{"model": "CTC image transcriber", "image_size": 32, "rotation_deg": 10, "norm_position": "post", "parallel_block": false, "lr": 0.0016, "shampoo_beta": 0.95, "eps": 1e-08, "max_precond_dim": 512, "adamw_lr_other_params": 0.00075, "grad_clip": 1.0, "epochs": 4.5, "warmup_steps": 100}
Rows from block 8, named by matrix and row number. Rows with one number belong to one neuron. Each number is 50 + 15 x the weight over its row's rms, rounded and kept within 0 to 99. All counts start at 0. After the name is the row's rms in percent of the matrix's.
# fc1: MLP up (model.blocks.8.mlp.fc1.weight, 1920x320), inputs 240-319
# fc2: MLP down (model.blocks.8.mlp.fc2.weight, 320x1920, transposed), outputs 240-319
fc1.1760 100:55 20 58 52 43 35 13 42 28 84 60 45 59 64 55 38 55 17 27 73 47 77 49 62 46 38 45 19 36 36 64 22 74 36 45 38 86 62 60 61 43 41 39 71 53 54 60 34 65 57 34 38 40 68 44 50 69 62 69 40 56 44 46 55 54 73 62 44 67 40 44 51 41 58 40 24 41 47 41 55
fc1.1761 100:50 51 64 64 68 48 52 41 23 45 70 70 49 87 55 33 61 49 53 44 77 46 58 51 55 50 52 51 22 50 59 63 76 69 79 41 28 45 39 41 16 59 57 53 62 39 82 72 49 57 23 41 75 47 45 71 61 48 56 63 43 24 74 26 62 24 71 57 27 47 78 52 62 43 53 31 54 72 20 54
fc1.1762 103:32 42 37 66 51 47 60 30 31 44 52 09 53 56 76 55 38 71 43 59 51 42 81 60 42 71 31 40 56 34 43 56 43 57 37 36 62 43 23 90 83 39 27 75 24 58 45 37 44 73 75 41 27 61 44 39 33 75 35 25 25 49 76 78 61 48 32 56 85 40 39 28 35 61 40 43 82 21 80 48
fc1.1763 099:57 63 51 23 36 44 99 64 56 62 60 71 53 56 46 56 33 65 30 46 54 43 59 25 64 62 64 49 38 36 36 62 16 57 55 40 48 40 53 61 26 30 55 62 51 48 63 48 51 56 19 63 28 48 56 29 52 53 56 36 46 58 64 71 48 54 45 74 55 50 59 15 70 42 24 66 61 32 54 41
fc1.1764 097:45 50 50 49 46 33 66 49 42 50 46 80 73 63 48 36 75 39 49 50 33 55 66 51 89 19 39 60 56 39 46 42 63 48 37 68 75 74 16 59 39 82 50 54 54 73 40 76 70 59 42 50 81 69 65 71 67 55 49 81 59 53 66 35 55 63 68 57 21 42 47 54 47 60 37 43 52 39 27 50
fc1.1765 096:81 59 52 80 53 36 55 64 29 56 56 44 38 68 25 49 59 42 41 32 68 50 28 49 32 39 24 64 57 74 59 64 50 62 57 62 62 23 78 61 50 54 60 58 53 54 66 51 37 67 46 37 42 52 47 54 28 55 47 19 57 41 55 34 60 44 55 45 38 49 52 60 64 71 42 36 68 56 65 47
fc1.1766 100:54 54 71 50 48 64 43 34 46 57 55 54 47 53 41 58 60 49 64 40 54 69 51 54 71 53 83 60 53 52 62 33 66 77 51 53 11 68 61 62 39 39 55 41 49 35 64 11 51 51 53 21 56 50 36 50 67 31 60 41 45 32 52 41 48 50 45 49 58 44 58 47 64 45 56 23 63 53 14 58
fc1.1767 104:44 48 51 72 63 35 63 44 36 69 00 55 48 57 51 30 39 41 89 52 27 79 40 30 57 50 46 45 45 86 77 82 73 66 50 62 57 55 34 55 46 69 61 55 35 63 67 32 58 26 63 57 54 60 47 12 65 39 58 24 42 70 55 82 35 41 56 38 58 42 47 53 76 50 68 39 48 62 53 59
fc1.1768 110:32 47 29 82 58 61 24 43 51 40 51 56 69 45 44 73 72 65 55 59 14 58 20 67 48 51 39 49 57 55 66 50 58 62 55 77 59 54 44 46 65 65 43 36 67 40 35 50 55 21 30 66 82 52 64 28 55 68 51 33 48 59 33 37 48 44 22 23 46 42 51 70 56 49 33 37 49 51 57 64
fc1.1769 096:41 57 45 41 59 57 64 50 53 59 42 46 50 42 47 55 43 63 50 62 50 33 40 44 39 33 60 43 80 51 49 53 42 86 51 55 74 62 17 67 43 62 35 56 44 48 31 52 71 52 70 54 54 63 83 60 58 56 45 46 37 48 26 51 52 74 67 40 44 30 65 55 63 41 36 39 81 28 38 54
fc1.1770 092:57 57 54 72 33 76 36 51 43 22 37 37 92 42 47 66 69 45 66 67 50 39 27 38 55 47 75 47 46 53 61 37 50 46 50 44 45 32 47 16 51 82 49 49 68 72 49 56 61 59 25 42 39 37 11 69 70 83 66 51 40 50 45 56 54 31 41 50 72 58 50 55 49 50 58 49 56 22 27 75
fc1.1771 099:05 49 48 62 69 64 73 69 34 55 59 44 34 54 49 37 56 84 58 62 60 57 47 70 65 39 78 44 55 40 44 57 10 58 55 44 67 56 36 80 51 88 60 68 75 51 67 56 58 53 61 73 42 47 22 66 53 15 52 58 52 35 72 46 68 44 39 63 60 43 71 41 34 50 66 73 65 35 34 38
fc1.1772 104:48 57 75 58 49 42 57 56 57 34 25 42 69 59 23 59 32 54 56 63 34 40 76 28 55 27 64 65 50 23 48 41 51 06 37 46 67 21 28 59 64 49 36 57 73 37 33 28 49 60 55 28 48 35 38 42 44 27 53 44 63 56 41 62 65 49 52 51 55 46 39 29 58 35 66 62 29 55 44 50
fc1.1773 111:45 81 42 42 82 46 44 71 39 70 57 55 34 59 66 58 39 47 48 44 30 67 53 58 39 58 59 46 35 55 50 35 54 87 54 68 41 75 15 44 71 62 44 58 27 62 37 49 50 40 43 38 42 53 59 54 69 46 69 36 52 45 46 87 37 36 22 52 66 65 59 32 56 44 46 56 20 49 66 40
fc1.1774 102:39 58 38 40 19 47 56 53 58 41 53 45 60 73 50 53 63 57 58 67 61 41 15 34 59 69 46 52 08 40 75 63 31 62 77 43 44 37 40 25 36 48 35 34 57 50 27 49 57 33 49 59 34 41 59 48 30 33 49 59 41 41 39 73 57 57 71 43 61 45 78 44 54 69 77 47 69 74 49 41
fc1.1775 103:35 35 99 45 43 70 60 39 44 16 47 62 44 59 67 47 53 60 70 44 38 51 56 32 61 41 59 51 35 11 39 43 33 40 60 51 60 30 61 57 49 42 49 69 53 49 45 59 51 50 44 18 50 35 26 46 36 15 59 45 30 39 39 45 43 48 65 41 24 41 68 47 60 54 45 72 47 51 19 61
fc1.1776 105:72 38 70 73 69 66 38 54 49 68 53 32 51 40 43 53 53 53 62 71 27 64 79 71 30 56 52 76 20 41 56 52 48 52 22 60 57 36 69 38 83 16 49 55 58 41 41 71 75 42 49 60 55 45 70 57 34 06 38 14 34 34 06 49 49 60 42 60 71 37 62 44 43 75 52 27 40 74 40 45
fc1.1777 101:28 56 57 63 24 75 48 56 65 32 68 36 44 32 37 50 39 43 31 32 57 59 53 39 48 51 72 49 53 47 38 44 64 37 70 38 81 33 13 29 52 56 49 51 67 77 64 50 64 60 54 33 78 45 37 86 75 65 55 59 54 69 71 69 28 59 45 54 25 59 54 36 44 56 50 55 23 52 40 63
fc1.1778 100:64 65 59 44 53 17 29 43 44 50 50 47 40 56 62 46 07 60 49 32 48 41 46 51 31 22 69 43 68 59 26 18 59 48 39 62 42 60 48 38 73 54 75 73 54 64 53 42 73 37 33 35 43 26 52 64 59 65 51 36 19 44 56 34 53 70 63 51 17 43 54 43 68 59 20 53 55 62 58 45
fc1.1779 097:41 62 31 59 44 62 43 17 75 22 35 63 63 24 48 74 45 51 48 60 26 45 46 31 49 60 77 37 48 67 65 72 74 43 53 52 43 47 77 62 41 34 30 34 67 31 29 41 62 66 75 43 55 60 67 68 37 57 64 36 51 33 77 81 33 62 26 38 24 28 39 42 33 79 67 67 68 47 56 38
fc1.1780 087:48 53 53 52 47 55 67 35 87 19 40 65 60 41 35 76 48 59 64 62 40 70 54 33 40 21 48 31 45 78 09 49 50 54 35 67 24 70 31 53 44 52 44 57 52 68 16 63 37 55 70 27 65 53 39 77 48 35 26 67 40 55 69 69 49 41 44 36 67 68 36 48 58 30 65 66 24 29 59 49
fc1.1781 101:44 80 59 37 65 57 52 35 67 30 61 14 34 60 42 36 45 39 40 61 69 27 70 26 47 35 41 63 53 53 57 26 31 42 57 50 55 57 21 71 83 48 59 56 56 54 29 33 65 67 19 70 21 46 49 35 49 62 38 46 74 41 42 41 41 61 59 47 68 29 44 49 36 36 48 13 41 36 61 43
fc1.1782 097:44 68 40 32 57 35 40 68 55 61 62 71 72 53 51 65 74 75 48 52 32 50 57 36 67 45 43 55 52 41 51 80 42 33 48 42 60 35 44 57 17 57 54 38 40 54 43 40 67 25 28 46 71 51 64 73 75 29 49 59 51 74 59 55 67 59 62 46 26 51 68 56 33 57 58 63 46 78 77 47
fc1.1783 099:66 47 25 39 46 48 40 58 43 75 31 66 44 42 42 55 48 56 61 39 33 53 57 58 36 38 65 22 38 68 40 41 49 57 52 25 28 57 56 35 33 54 35 55 68 68 40 61 82 26 29 51 38 53 34 52 52 78 61 35 54 23 39 49 45 40 44 46 60 35 54 74 37 48 50 51 51 44 48 57
fc1.1784 106:53 27 46 75 59 42 16 29 69 73 52 51 75 34 17 45 33 38 67 64 76 41 69 35 42 29 36 44 55 52 65 36 21 36 52 54 51 54 51 53 41 63 28 53 57 52 36 44 45 60 30 51 38 70 45 48 72 29 50 45 23 40 27 16 26 70 55 55 32 50 63 92 49 28 37 58 50 60 49 45
fc1.1785 104:51 76 57 17 90 66 44 36 40 39 54 80 46 42 71 65 63 76 63 54 58 29 25 62 58 78 34 37 40 58 60 54 49 49 63 14 45 54 34 31 39 40 29 59 25 39 48 40 70 45 65 57 73 38 64 44 75 29 54 63 75 69 39 64 52 49 63 45 44 29 50 44 57 72 82 56 29 48 37 54
fc1.1786 103:52 69 52 45 45 20 67 76 50 75 49 38 80 78 48 63 52 59 33 47 49 38 61 51 57 43 60 43 51 45 44 26 58 56 32 38 44 20 81 04 55 46 16 81 55 48 51 62 55 49 31 63 16 46 63 54 37 66 70 40 61 45 06 46 67 62 43 64 49 71 66 66 51 46 68 51 40 57 64 37
fc1.1787 105:48 52 45 43 71 65 36 54 46 29 70 67 47 49 64 70 44 56 54 72 55 42 65 44 63 63 51 46 59 60 45 81 51 36 78 83 75 48 47 54 41 43 57 65 71 47 34 64 23 68 36 39 26 69 79 71 55 73 46 64 29 54 71 43 54 49 56 59 38 63 40 56 20 28 63 60 54 47 30 48
fc1.1788 102:59 69 51 35 99 62 72 36 36 58 65 50 28 46 48 79 42 57 28 65 44 74 40 40 54 20 59 39 63 66 43 48 64 40 52 55 48 55 27 43 47 53 46 63 31 77 45 32 54 65 68 65 76 73 57 57 34 19 50 18 48 52 52 31 34 66 64 53 61 31 37 66 46 45 59 47 29 67 54 24
fc1.1789 103:49 70 26 28 57 48 56 44 44 20 42 61 66 39 34 60 82 81 05 42 61 60 40 59 46 25 91 58 50 34 59 28 65 52 21 63 47 67 35 56 43 55 41 66 56 59 48 40 47 81 56 56 30 47 55 82 16 32 42 45 21 55 44 42 45 52 70 48 61 63 37 34 47 66 50 47 49 25 60 38
fc1.1790 103:85 73 37 56 38 40 52 49 44 39 45 20 22 66 37 43 56 76 53 66 32 61 32 39 13 74 53 36 45 54 47 66 68 65 72 29 55 74 14 57 51 53 54 58 60 53 68 30 67 65 55 51 53 45 40 64 50 44 46 49 49 55 74 50 74 40 46 41 47 33 57 48 56 24 55 55 38 35 27 18
fc1.1791 109:15 68 60 53 26 64 46 49 51 53 44 43 58 29 50 27 30 34 67 62 78 36 42 72 41 89 52 53 35 55 42 58 84 39 56 42 79 59 50 52 50 52 37 72 45 41 34 46 61 71 67 36 48 62 51 56 48 45 68 71 56 57 57 45 47 61 33 50 54 51 44 88 58 48 38 44 60 71 62 41
fc1.1792 106:54 45 60 57 80 87 30 71 42 46 53 61 48 66 59 61 62 54 58 47 15 78 50 61 44 51 68 72 32 40 59 54 72 36 74 31 38 67 52 52 51 54 43 71 40 49 57 59 62 55 65 34 74 14 40 31 12 56 13 77 35 49 65 48 46 49 25 68 59 28 17 48 49 99 63 80 67 27 44 45
fc1.1793 100:63 51 50 80 44 16 24 69 22 42 31 01 34 42 45 48 48 43 37 26 71 60 54 68 60 45 37 60 62 78 42 53 39 54 51 38 31 60 55 41 57 38 69 61 45 38 59 48 32 43 54 57 53 40 70 38 57 50 60 62 47 32 46 59 46 47 39 42 53 46 53 54 59 41 46 50 40 43 59 64
fc1.1794 107:50 50 31 75 75 37 39 33 11 54 30 62 57 42 37 26 53 54 40 61 27 48 52 59 59 32 54 61 37 29 59 58 49 44 72 42 48 39 44 59 55 29 46 54 64 59 74 62 58 32 52 42 87 64 69 66 69 43 48 67 31 44 44 57 27 70 64 56 52 31 48 61 61 32 49 63 77 56 42 65
fc1.1795 095:34 66 41 54 32 50 70 32 46 48 56 33 52 66 44 70 52 58 56 49 45 58 57 56 44 66 92 69 41 47 44 72 35 39 42 62 48 38 54 45 52 44 43 56 48 59 54 42 58 48 80 52 49 49 52 51 47 54 57 63 47 35 79 41 66 61 57 34 54 44 42 32 71 64 45 58 65 56 51 62
fc1.1796 103:44 61 46 45 09 55 83 41 57 61 51 41 59 48 55 58 55 81 45 69 61 33 62 54 44 43 33 39 88 64 78 33 58 51 44 41 35 63 73 45 57 54 51 54 27 49 58 40 42 41 52 66 36 63 37 49 64 23 42 60 41 52 53 50 53 55 56 31 32 51 26 20 46 25 55 47 47 47 61 52
fc1.1797 098:16 65 91 81 52 56 62 31 47 56 45 79 62 61 32 64 47 62 52 45 81 51 58 45 72 37 30 37 42 51 66 21 27 41 44 54 74 35 28 42 49 45 19 35 28 60 32 31 44 40 49 37 71 51 55 34 19 50 57 44 51 25 27 47 64 51 62 58 41 62 57 63 47 58 37 28 28 58 55 61
fc1.1798 104:33 55 37 44 81 44 33 66 44 47 29 49 61 56 40 69 54 52 42 73 35 72 43 36 38 74 65 52 55 29 64 50 77 28 52 43 35 52 28 61 70 52 42 40 23 30 35 37 61 54 28 48 41 35 55 31 51 39 53 36 44 55 76 62 57 35 35 50 54 69 39 47 58 59 40 37 80 33 46 35
fc1.1799 094:37 54 63 73 61 30 62 38 56 54 61 12 78 66 69 30 36 47 46 37 58 45 45 56 28 64 51 42 48 56 51 46 45 61 43 24 27 82 40 79 45 30 42 37 46 28 43 46 55 79 34 61 25 53 47 49 50 51 54 68 64 35 69 51 17 59 04 49 82 52 50 37 72 62 39 58 62 41 66 51
fc1.1800 111:34 36 45 43 51 68 71 59 71 37 54 39 64 66 59 64 65 39 65 56 36 39 42 25 52 31 25 28 57 69 62 73 61 60 92 59 57 70 79 44 40 56 85 31 55 48 53 43 38 36 59 27 42 28 45 58 37 31 73 38 47 71 78 40 53 51 69 45 35 38 50 49 61 64 56 34 55 28 40 18
fc1.1801 104:66 60 22 38 44 68 50 52 70 69 68 64 57 49 46 18 54 82 85 59 58 44 36 32 66 55 82 53 55 72 49 40 52 46 43 77 63 62 49 75 39 56 69 66 75 32 73 60 55 46 43 54 96 31 45 32 27 42 50 62 58 48 59 35 68 35 28 77 64 49 48 36 47 60 46 37 46 69 55 64
fc2.1760 100:12 41 39 54 57 67 34 78 42 57 52 41 43 38 57 37 23 35 81 52 41 24 71 52 20 57 44 38 47 38 75 31 43 44 59 43 35 46 29 66 54 64 50 41 56 82 34 48 48 53 73 45 50 37 37 39 43 47 85 61 40 34 35 53 70 20 46 19 52 21 34 19 60 25 60 25 44 50 49 12
fc2.1761 102:63 58 56 52 52 63 46 40 48 69 28 35 30 50 50 58 41 66 71 45 21 64 28 27 31 62 68 62 43 70 35 65 74 64 37 71 55 54 69 66 35 51 43 31 46 52 84 27 64 36 51 45 39 67 61 41 53 67 41 51 58 41 60 64 44 33 51 35 57 53 67 61 25 53 48 73 23 53 45 63
fc2.1762 095:49 50 43 45 68 56 70 50 63 49 72 45 59 56 62 41 32 21 50 38 51 51 53 51 74 44 42 61 46 37 62 37 65 33 39 49 28 53 43 43 55 67 80 52 54 57 22 55 70 57 32 63 55 33 56 37 31 51 54 59 55 44 68 72 28 51 31 61 19 28 65 28 40 52 19 55 50 59 34 38
fc2.1763 101:58 54 28 46 32 66 31 62 48 53 63 30 61 33 53 40 56 66 38 48 29 19 58 39 58 54 64 70 45 31 95 48 36 39 50 42 21 45 37 30 28 61 55 31 59 40 50 29 72 37 51 44 29 65 59 23 52 52 55 45 59 51 43 32 36 57 62 61 38 23 50 39 53 55 63 60 38 47 41 57
fc2.1764 101:60 53 57 46 38 73 35 79 60 29 40 48 26 70 59 64 63 48 53 43 45 53 64 40 44 39 77 37 55 50 32 88 74 71 61 49 61 53 51 38 20 63 35 31 44 78 68 39 27 54 42 35 52 42 60 58 74 61 26 48 43 38 22 62 26 71 52 35 45 48 65 66 63 71 54 92 25 48 31 49
fc2.1765 100:57 44 74 53 66 81 26 37 52 78 65 39 21 26 65 46 34 41 69 45 09 53 47 37 50 51 91 50 69 34 37 50 78 48 62 71 58 65 60 66 40 49 33 47 59 50 80 25 79 58 29 29 49 72 53 56 41 48 53 23 28 39 19 31 50 43 45 54 57 50 61 73 15 32 56 76 37 65 55 55
fc2.1766 100:49 28 55 57 48 32 44 65 57 43 23 62 25 65 70 57 40 69 63 79 63 57 43 44 20 44 42 49 04 69 66 64 62 79 46 39 40 53 32 54 40 48 56 35 27 50 43 41 48 61 54 66 39 46 40 71 44 57 47 60 47 54 59 61 39 34 61 40 76 38 43 38 65 50 70 55 21 93 42 55
fc2.1767 104:63 32 44 59 22 44 45 11 33 44 51 14 47 45 84 56 42 67 61 30 46 39 66 27 52 52 78 65 34 46 51 62 52 56 57 48 48 38 79 82 51 49 46 35 49 49 52 30 71 50 60 32 18 54 63 46 29 44 52 56 42 49 46 45 62 53 78 37 62 49 31 27 57 54 58 65 16 56 78 65
fc2.1768 108:64 45 57 62 58 34 11 55 76 32 58 38 40 51 47 34 48 41 51 95 44 71 55 74 30 27 74 49 59 41 45 47 74 66 60 29 37 61 55 47 44 67 54 69 57 57 82 30 35 57 57 55 63 54 24 37 33 46 52 43 45 71 41 73 45 55 95 45 68 48 50 66 39 40 51 56 61 56 67 23
fc2.1769 100:34 29 48 48 47 28 58 67 40 48 63 50 34 47 43 45 68 47 42 55 46 53 49 67 44 48 52 41 66 44 66 75 70 62 44 58 29 59 48 41 26 44 54 58 40 15 54 21 25 42 66 41 55 38 61 33 63 32 40 61 41 62 31 55 36 66 80 28 31 57 66 36 41 64 48 36 57 34 46 37
fc2.1770 092:35 35 60 36 52 52 38 54 23 68 58 67 34 43 43 44 34 60 29 68 39 32 46 34 26 43 65 48 42 32 34 61 50 31 59 57 15 22 35 35 37 68 67 54 50 37 44 37 49 37 67 62 40 64 32 80 53 54 65 43 61 43 66 48 70 54 36 44 69 68 43 51 65 26 83 47 49 33 31 24
fc2.1771 098:73 40 58 32 75 63 49 57 44 48 49 49 81 60 38 65 59 57 55 68 42 55 59 58 49 35 60 62 50 75 54 64 77 94 67 42 32 75 45 55 32 42 63 36 58 51 29 50 48 53 29 48 71 28 44 46 37 49 71 61 49 46 60 55 63 46 90 86 47 61 68 60 42 76 44 64 41 46 67 55
fc2.1772 102:50 69 46 56 60 87 34 54 73 57 31 38 61 58 64 52 42 44 54 55 42 44 47 42 70 49 56 39 44 26 65 34 62 42 62 26 34 66 45 35 34 59 47 53 61 41 60 38 31 43 47 62 56 67 55 60 49 27 79 58 43 46 40 56 33 37 71 65 39 13 77 58 51 42 48 63 62 14 13 48
fc2.1773 103:42 50 67 41 65 57 48 38 32 54 91 38 76 57 71 42 59 60 49 31 45 36 45 64 58 39 46 51 47 40 47 46 77 66 24 66 34 59 43 66 54 66 61 35 53 42 26 42 39 72 69 37 36 46 45 65 22 47 32 47 48 71 54 62 38 43 48 55 50 68 62 40 45 55 38 63 46 52 62 64
fc2.1774 100:27 22 35 21 23 59 50 43 25 41 67 46 38 50 61 60 33 46 54 58 76 32 60 31 70 39 38 48 48 42 30 69 38 40 68 43 35 38 41 39 52 62 35 53 45 50 54 56 55 26 49 60 46 45 66 56 47 43 70 65 74 27 39 46 71 45 71 45 31 27 42 46 65 38 45 15 50 76 46 54
fc2.1775 098:70 61 44 46 38 59 47 37 42 56 61 54 61 38 43 53 48 40 70 74 43 52 55 47 68 69 68 42 47 88 67 62 42 48 64 51 53 63 53 44 53 63 51 34 38 37 41 57 45 48 32 39 60 19 68 26 34 41 42 82 61 63 56 55 21 49 71 67 30 43 36 72 17 78 49 51 38 34 30 35
fc2.1776 098:38 37 62 69 45 55 54 39 48 27 53 67 53 41 62 36 76 50 40 60 51 24 46 33 44 57 23 39 52 66 37 49 41 22 63 42 61 64 45 67 43 40 60 68 46 51 67 46 53 57 38 69 56 36 22 69 59 47 43 45 56 58 28 41 26 50 73 20 32 54 58 49 64 32 65 50 48 67 80 65
fc2.1777 098:60 46 47 65 45 29 50 63 24 59 42 56 38 46 37 53 21 47 67 70 42 34 30 52 45 71 52 38 45 58 68 51 47 31 54 64 51 29 40 45 48 49 72 47 37 59 56 43 50 36 50 81 42 58 37 81 48 45 49 20 44 60 49 23 73 52 34 36 47 56 54 41 51 30 62 39 57 47 49 26
fc2.1778 091:53 64 68 36 64 43 56 66 54 84 63 56 23 58 68 68 52 71 43 42 42 46 60 27 45 37 59 46 74 46 61 67 69 55 26 60 57 66 47 57 21 62 44 39 76 33 67 13 61 78 14 40 51 77 56 50 38 58 13 33 37 45 47 37 31 45 49 29 38 54 73 47 35 44 49 45 18 70 45 52
fc2.1779 097:34 38 32 58 63 41 75 79 54 59 67 36 55 27 51 38 64 65 40 34 30 25 62 62 51 46 44 40 32 41 73 54 23 30 31 76 49 46 49 40 60 47 77 41 83 35 42 59 29 61 39 63 56 42 32 65 42 47 43 44 74 64 42 66 54 55 50 40 26 53 54 40 53 51 51 50 50 53 51 30
fc2.1780 086:54 26 56 51 66 20 44 51 34 55 43 52 33 66 60 26 43 65 56 54 28 49 37 56 42 67 27 44 11 42 54 45 59 52 34 46 24 21 51 43 32 63 75 67 47 31 41 56 58 64 61 76 50 44 36 70 62 55 59 52 60 43 62 16 52 39 69 58 60 68 60 52 69 42 52 53 58 31 31 47
fc2.1781 098:38 51 57 52 61 72 58 64 59 46 50 51 50 30 76 67 70 25 45 49 29 41 71 51 57 54 56 33 49 49 43 41 41 61 55 44 67 76 64 24 44 60 52 54 67 73 71 39 63 47 39 47 62 61 11 67 21 57 21 21 37 69 45 59 30 52 64 32 57 41 46 57 38 70 42 83 33 30 20 29
fc2.1782 098:64 43 57 47 39 52 70 68 72 65 49 73 16 53 35 65 65 47 61 44 71 51 51 45 53 50 57 30 54 50 52 69 64 42 32 04 90 54 67 53 40 58 56 48 68 50 91 30 67 50 66 35 59 61 30 53 48 47 22 31 35 29 43 16 43 80 66 39 50 47 60 56 47 54 50 62 52 30 53 38
fc2.1783 097:42 39 49 72 60 68 78 55 53 59 55 59 22 35 58 41 41 55 57 38 52 26 34 61 37 55 60 19 33 34 32 72 79 40 34 26 30 26 57 60 54 62 84 47 64 48 72 56 37 46 45 70 52 49 37 68 85 88 44 49 52 28 49 40 80 80 51 22 41 69 72 62 72 42 58 41 47 30 44 38
fc2.1784 110:51 58 72 57 50 30 59 47 73 42 69 62 56 24 34 52 49 38 27 48 45 41 39 44 53 28 66 51 46 43 66 28 50 34 58 32 48 45 52 58 58 28 64 56 65 30 68 34 40 65 21 37 58 56 55 33 52 46 42 57 32 70 86 48 74 53 65 43 53 36 70 59 57 45 77 57 40 63 46 45
fc2.1785 105:53 33 41 63 42 49 20 44 36 35 30 74 33 60 76 52 37 32 34 45 61 53 16 37 38 59 33 23 37 54 53 22 18 47 48 56 54 60 51 58 59 28 45 29 57 58 54 53 43 38 38 75 14 82 63 41 36 46 27 38 69 09 39 55 41 63 49 56 51 53 45 80 72 58 30 42 49 46 52 61
fc2.1786 099:33 38 54 51 43 52 60 69 40 66 65 59 46 48 69 58 36 70 65 45 69 62 52 56 47 33 47 31 53 46 51 73 67 49 54 37 28 59 57 55 55 45 65 66 39 58 44 62 44 63 62 49 36 47 58 77 53 70 46 54 56 37 44 53 63 70 36 16 48 21 50 56 85 42 63 24 59 52 68 67
fc2.1787 104:42 41 52 51 45 44 70 62 30 53 58 62 24 44 72 44 31 46 21 61 42 53 58 64 43 61 24 46 39 49 38 60 32 55 29 65 60 59 65 43 34 56 63 61 49 77 55 21 52 48 45 75 52 77 33 43 63 36 50 55 56 85 34 37 37 53 51 58 36 60 18 49 61 52 53 71 57 40 42 57
fc2.1788 103:45 60 47 45 39 52 37 65 67 53 64 48 51 54 76 24 73 48 62 39 25 46 44 57 50 49 43 40 26 74 61 41 55 52 38 38 27 54 41 35 74 42 54 40 55 62 58 60 43 66 54 49 24 34 48 60 60 23 57 44 35 61 63 71 63 56 54 51 28 47 83 76 37 77 99 59 42 56 50 60
fc2.1789 097:50 47 52 52 48 65 17 64 36 49 56 45 35 40 76 76 76 76 62 54 80 51 65 47 62 33 54 64 52 49 67 44 55 66 61 02 50 62 28 33 44 49 38 48 62 54 28 50 70 45 67 49 29 35 40 44 48 34 25 50 39 69 31 52 46 56 65 70 24 47 57 48 32 80 35 65 60 46 39 43
fc2.1790 107:75 32 50 50 27 57 47 47 78 45 36 49 37 46 31 42 36 50 53 78 52 65 65 49 54 34 40 24 38 44 43 53 36 47 46 52 56 61 51 81 66 65 51 22 48 61 60 62 64 55 26 66 30 59 61 59 43 56 48 66 40 18 47 43 42 67 57 44 29 49 53 51 43 32 65 78 68 52 51 80
fc2.1791 106:55 34 74 79 56 29 05 43 70 54 48 33 43 29 51 45 41 30 55 39 38 65 41 83 44 36 52 52 76 45 23 43 68 62 92 38 23 48 77 55 57 29 64 43 42 68 35 54 42 33 31 47 83 43 54 52 44 30 47 31 34 56 72 52 40 49 66 78 37 37 71 54 45 38 30 65 45 43 19 31
fc2.1792 106:61 54 58 56 45 32 24 56 48 42 59 30 59 58 59 39 42 56 68 52 50 54 47 10 34 48 43 42 43 60 49 46 40 69 57 28 16 55 52 50 58 44 64 60 60 63 46 70 35 46 46 48 50 63 45 40 06 23 58 53 60 42 34 64 57 39 55 79 67 46 72 61 46 68 58 87 60 51 49 60
fc2.1793 106:52 54 47 73 30 32 50 30 45 67 15 47 69 41 56 63 59 66 42 51 45 55 70 48 75 45 65 77 66 24 62 31 26 55 42 62 73 75 48 57 41 40 43 55 30 34 75 62 35 67 53 36 29 63 64 57 48 43 52 41 61 21 48 39 50 75 59 42 71 65 27 52 56 72 72 39 60 64 72 55
fc2.1794 103:57 85 69 54 71 53 58 49 54 55 28 60 47 24 51 68 46 59 51 76 23 84 67 36 67 60 70 58 60 24 50 46 65 29 73 37 62 55 60 65 62 42 66 51 24 35 39 37 61 62 41 38 60 44 43 75 40 58 43 57 59 36 33 60 50 39 54 56 39 68 45 71 40 55 37 54 61 64 29 31
fc2.1795 090:51 49 57 60 41 28 58 54 70 32 40 49 41 61 58 13 59 52 30 41 43 61 49 30 64 34 55 55 41 12 64 49 62 29 36 77 33 59 42 63 42 65 68 58 56 26 54 34 37 58 37 62 28 52 66 59 54 84 58 46 44 29 54 46 20 54 60 53 46 53 40 33 73 54 58 88 45 53 40 56
fc2.1796 103:57 41 67 24 47 44 70 34 40 31 48 49 43 38 55 65 47 56 57 65 43 48 87 90 60 42 43 30 62 68 69 51 44 30 40 50 45 23 42 50 53 71 53 52 54 54 60 58 48 54 75 41 79 50 30 53 70 43 43 56 79 31 61 65 52 42 51 50 21 32 51 27 70 52 63 33 36 65 48 17
fc2.1797 097:65 34 46 49 91 62 44 59 59 49 38 43 62 68 44 29 53 41 73 55 44 71 43 59 82 45 62 43 47 44 37 60 65 57 25 44 36 60 35 63 41 37 59 77 52 42 54 42 40 31 57 42 64 52 68 47 52 35 46 42 50 44 60 68 23 49 47 22 48 56 80 71 41 43 41 35 45 34 57 53
fc2.1798 104:28 45 36 69 64 50 55 49 55 39 68 24 54 21 45 40 50 27 44 60 42 55 53 52 42 55 62 28 39 54 62 49 59 59 74 33 28 56 61 42 60 77 38 51 61 60 31 20 69 57 60 52 54 47 41 73 32 45 70 42 44 72 38 68 36 64 69 76 30 26 54 49 38 46 41 53 70 70 10 50
fc2.1799 095:72 48 40 41 45 60 45 50 58 65 58 35 64 29 52 45 57 50 41 47 38 18 80 55 63 35 69 47 65 33 76 85 29 44 37 53 52 69 54 59 55 56 45 28 48 65 56 38 75 29 71 57 49 37 27 52 26 59 40 53 58 43 51 50 33 48 55 41 36 11 37 46 49 61 45 30 31 55 48 50
fc2.1800 110:30 46 48 35 41 34 47 61 37 69 53 48 55 58 57 48 36 32 69 51 59 51 54 28 60 58 87 55 82 36 47 42 27 38 48 76 72 49 62 36 59 40 47 50 74 40 71 38 40 53 62 47 46 80 54 51 39 75 60 64 60 62 68 67 24 34 45 37 54 46 52 49 17 46 66 39 58 55 40 26
fc2.1801 100:59 55 63 37 78 61 82 71 59 52 59 29 53 38 50 62 57 40 78 71 50 83 36 33 35 60 40 34 68 52 80 69 54 70 74 82 58 50 65 43 39 43 34 53 53 54 86 31 70 35 44 63 62 70 57 50 09 56 45 74 47 40 54 65 88 47 61 58 70 56 52 57 36 65 64 61 47 43 74 61